Rows from block 2 of the text decoder of a small encoder-decoder image transcriber, named by matrix and row number. Rows with one number belong to one neuron. Each number is 128 + 24 x the weight over its row's rms, rounded and kept within 0 to 255. All counts start at 0. Numbers have three digits each. After the name is the row's rms in percent of the matrix's.
After each neuron's rows are labels from the 100 texts, of 14976, where the neuron reaches its highest value: "tokens" is the input token at the peak. Only what is clearly more common there than usual is listed. The data: numbers of one to four digits printed on busy colour backdrops.
# fc1: MLP up (decoder.blocks.2.mlp.fc1.weight, 768x192), inputs 96-191
# fc2: MLP down (decoder.blocks.2.mlp.fc2.weight, 192x768, transposed), outputs 96-191

fc1.736 119:149092143137084143158123146158146135113098085132125159096118124097123152134134119091150131124185143142103170122085131138123149151089143122117098132109089111182155106146152154143148124134131110132139089102137130138107142117144125093125137153122140164117132151109168163135102163124130131127
fc2.736 106:161177163117179119153125163118107122101113137115151140084123130137103155130128123134172110052133105124151125130083142180114115193151123152103122126118109123130133169088123139130117143105143114153108076116153137123111124166126181137138127166134117126106139090118132145135119144133104121122
tokens: "6"; "0"

fc1.380 108:147160135130119129097132111095096158155149110186120135100110129150153104142101175125118119109115147119173163105118072122150107134115127135134114142159144126094147141128134143109179176138114143119127120133164137136077131165147103121149117127102153125128120093118132132097133154103203124149
fc2.380 114:141126129145158134129115102127089151143132126125101151128158147121124083093143129149118104088110157108140145113138104129130115096139127128118107110127092127125159089101151148156144118160057114112141125102141103160147156115177116138100107085119101121166129176124143107117127108115183132084
tokens: "3"; "0"; "9"

fc1.696 098:129118134121117142125133100112120137114121125149100158134127120103106165100093121095141136149132128132146114114161169110142102155104140135107155084167106175074140103141113111153112129121126180155164090087154125110110134151109131154193091102100110147126120148116088137140136121133156169129
fc2.696 100:148107148135127144142128170150161117135125157135113087133118079143088108171158145149132094124125125165167180115140141095096119092119098131113138121148122112126143114100109178129118171101142075120137137129145138131146127125090131137115100125179162182147136147130193116155116129134163098113
tokens: "3"; "8"; "2"

fc1.757 103:164145095093121122132131121170155141108109139143121145104139166101148142187121116157132133131123116135135154131162104127124138139154111142128177107108129138135119103116107153143110131144143139170088145145127099132122122113170086162140111115126118138145134177118118113150132115157125176091
fc2.757 095:146128126120124108169084130090117116122108167134140127104118107128153168153125146152126134126116093153129120143140122117131127161125105125140113135089123112105126125169148107138119161130146113133154121123119146128128109132147138129142184148109091130088185181092144119089131123098146110105
tokens: "6"; "5"; "9"

fc1.137 112:109119123155095126119123130118115128111129154147128124146087111123124139118096114131156141131112146116106126146123149142164127140099132121180146144142142099146106118072130130104144128066163078124117113099124143126126103108111135121158132152120146112145139138118122125151134097132096147088
fc2.137 112:133155115092115111128134143117146151178121123137171158099132122089111167056163126128110129134122122116127085114120099101127155174128106122111123087128144127120158130118136130126121201105154206092129150148134137112098115117117158119118117148091176144158140166122147163112170114121135132113
tokens: "2"; "8"; "5"; "7"

fc1.14 096:132138169086127126129113144122151098110114113156143150128153087122142110111100135133115113092170161179138113124147092123199108114149116154144168142158148139145083117108113135146154169118146111127149140147187109156151157137171094150166114123081135101115131080128118124134090127136115159111
fc2.14 109:122171148140066153115106133140145134152159099108139135132139161135116154183155135102121125127125152079127161165125138118156146107102124151110080149148155094159133115137154109102144119145127133101116138115165134148094145111103120133129121102149100122146095160069102153121076128134096076123
tokens: "3"; "9"

fc1.457 080:098185133116127146160110109138121130135133067121148126157115146148144114135142143119108140148163126110118111138094125166118100164134091136103100104129173120113105166135119131079129138132151122120130151107153097160178119159126138157125169102125110101095112137117117107128112101099145100159
fc2.457 100:109150153157142130118137152127145126114129123131124142110154110150155096127103097151151130101132120168126117083147103094137123106138060091061119149117090121110131144101121122145104124117132152151173133130138147138119149091095148107109164080160096162145118130132142155121085140148129112147
tokens: "3"; "5"; "7"

fc1.57 117:123167199112162132129132130122152099112158143122086135182156151115128147133151124120149107085112165109134130143117125131158104086137136101163153112109118150137118106128165070119097147130123157139151128117148145110083144140144169160119138092129177152156141112172102115091175151180121183153
fc2.57 115:123109100131124153106125133106117136113081132134119121134165122106114120126050157169156134194126140136150131082132112116088147139130154107099172113141177134120162101159124173156154130146170184132113141111119095128143135180091134142129130133156103106123125183134159162135167139140108124103
tokens: "3"; "1"; "2"

fc1.699 099:094154173175158128140153087117159112118127126099139116177153119156157147179127183132127084147138095100109113131158114143087131128172129118118119088100094130117120152110157171124146129111161168140125125103145137154164136132166140129128148139111105123105145091127146149113144122087137049137
fc2.699 099:116098107166106117140123135118112131159121079120072178153103113127128166105104118119140127113110125145164123115138140134140116162138117124126104085111161126137101108148128102145140116147144092127128140129082126119109115096100153131166135068185134140147142154186089146107106135114104128176
tokens: "3"

fc1.96 101:139123145132148100134169082118128132117166130131089142111112110125146136094134073104141184092149160143133116106096163145111106117120118114098152113095114136089119100093114137124132094150141115108112146098086132099089097107123155132125102122155143134182074144112116149106139086117112141134
fc2.96 100:149063143113113141100103108161152128179101142160158171115164153129141114103113103129127094106110124071115151143104122115117101110133171184126110101124129118139142149103118095120108142147115142161148128160141124153154103112156109148134118121102136132109154092136159148107124150099107124115
tokens: "6"; "5"; "0"; "3"

fc1.66 107:150148158132155118116115106133098179157125146129086150150092143097116091120123109112175190101099108117102103154130143107122147140157164144144126074132117113126102150123139105113072135079120095143119135101158127182126159119191136128154157121150143082121150128169129143117111112147138129111
fc2.66 092:115136121137146135156144127129133140130115143158170143107103139165135122091163132092103125105120128101146118116150120148161139073145142111136107129104136164126123144108129098085123176178131165128111133114074051127132168105136138115121113128168155135130138147130101148143159152088117111127
tokens: "6"

fc1.47 090:092156122129099155131135080112163133129148148080114155140061176112127149121133144097109151130172142129127073146140106151099138106128095144120140147123115102128082159147116148119135068099108140108138102113129165144113119153174097134149119103127145180123086159182104136114088141139121110131
fc2.47 090:124160131167140108130091113118142116161165137131124168105123126131117123154157090105117127089148127153135128107143190095140138131152134114145114150141142116123150166136152140119184165091152177121148157105091133124140108044133137137068116101136145093099113118182096104123141090160113134135
tokens: "6"; "8"; "2"; "7"

fc1.561 097:104145145100075112144122118121111109115140123159119080151131103143137155124153163135118153149132111088122146125145121148146090086122124119147116083055164113081115159126141144152144131130107137127167130110167156113152112098098147149124131135133126143143093153140114093086120119146155116166
fc2.561 093:146113148114129153157161140094126139131147063124156183130128116135072085128134130168122112124143124179108144124119177133107133159178181144136130153140115130104164147132130110142101123124152135119129107145117101157131126135132104135123169108127105152103128167139147086124137121144112116131
tokens: "6"; "7"; "5"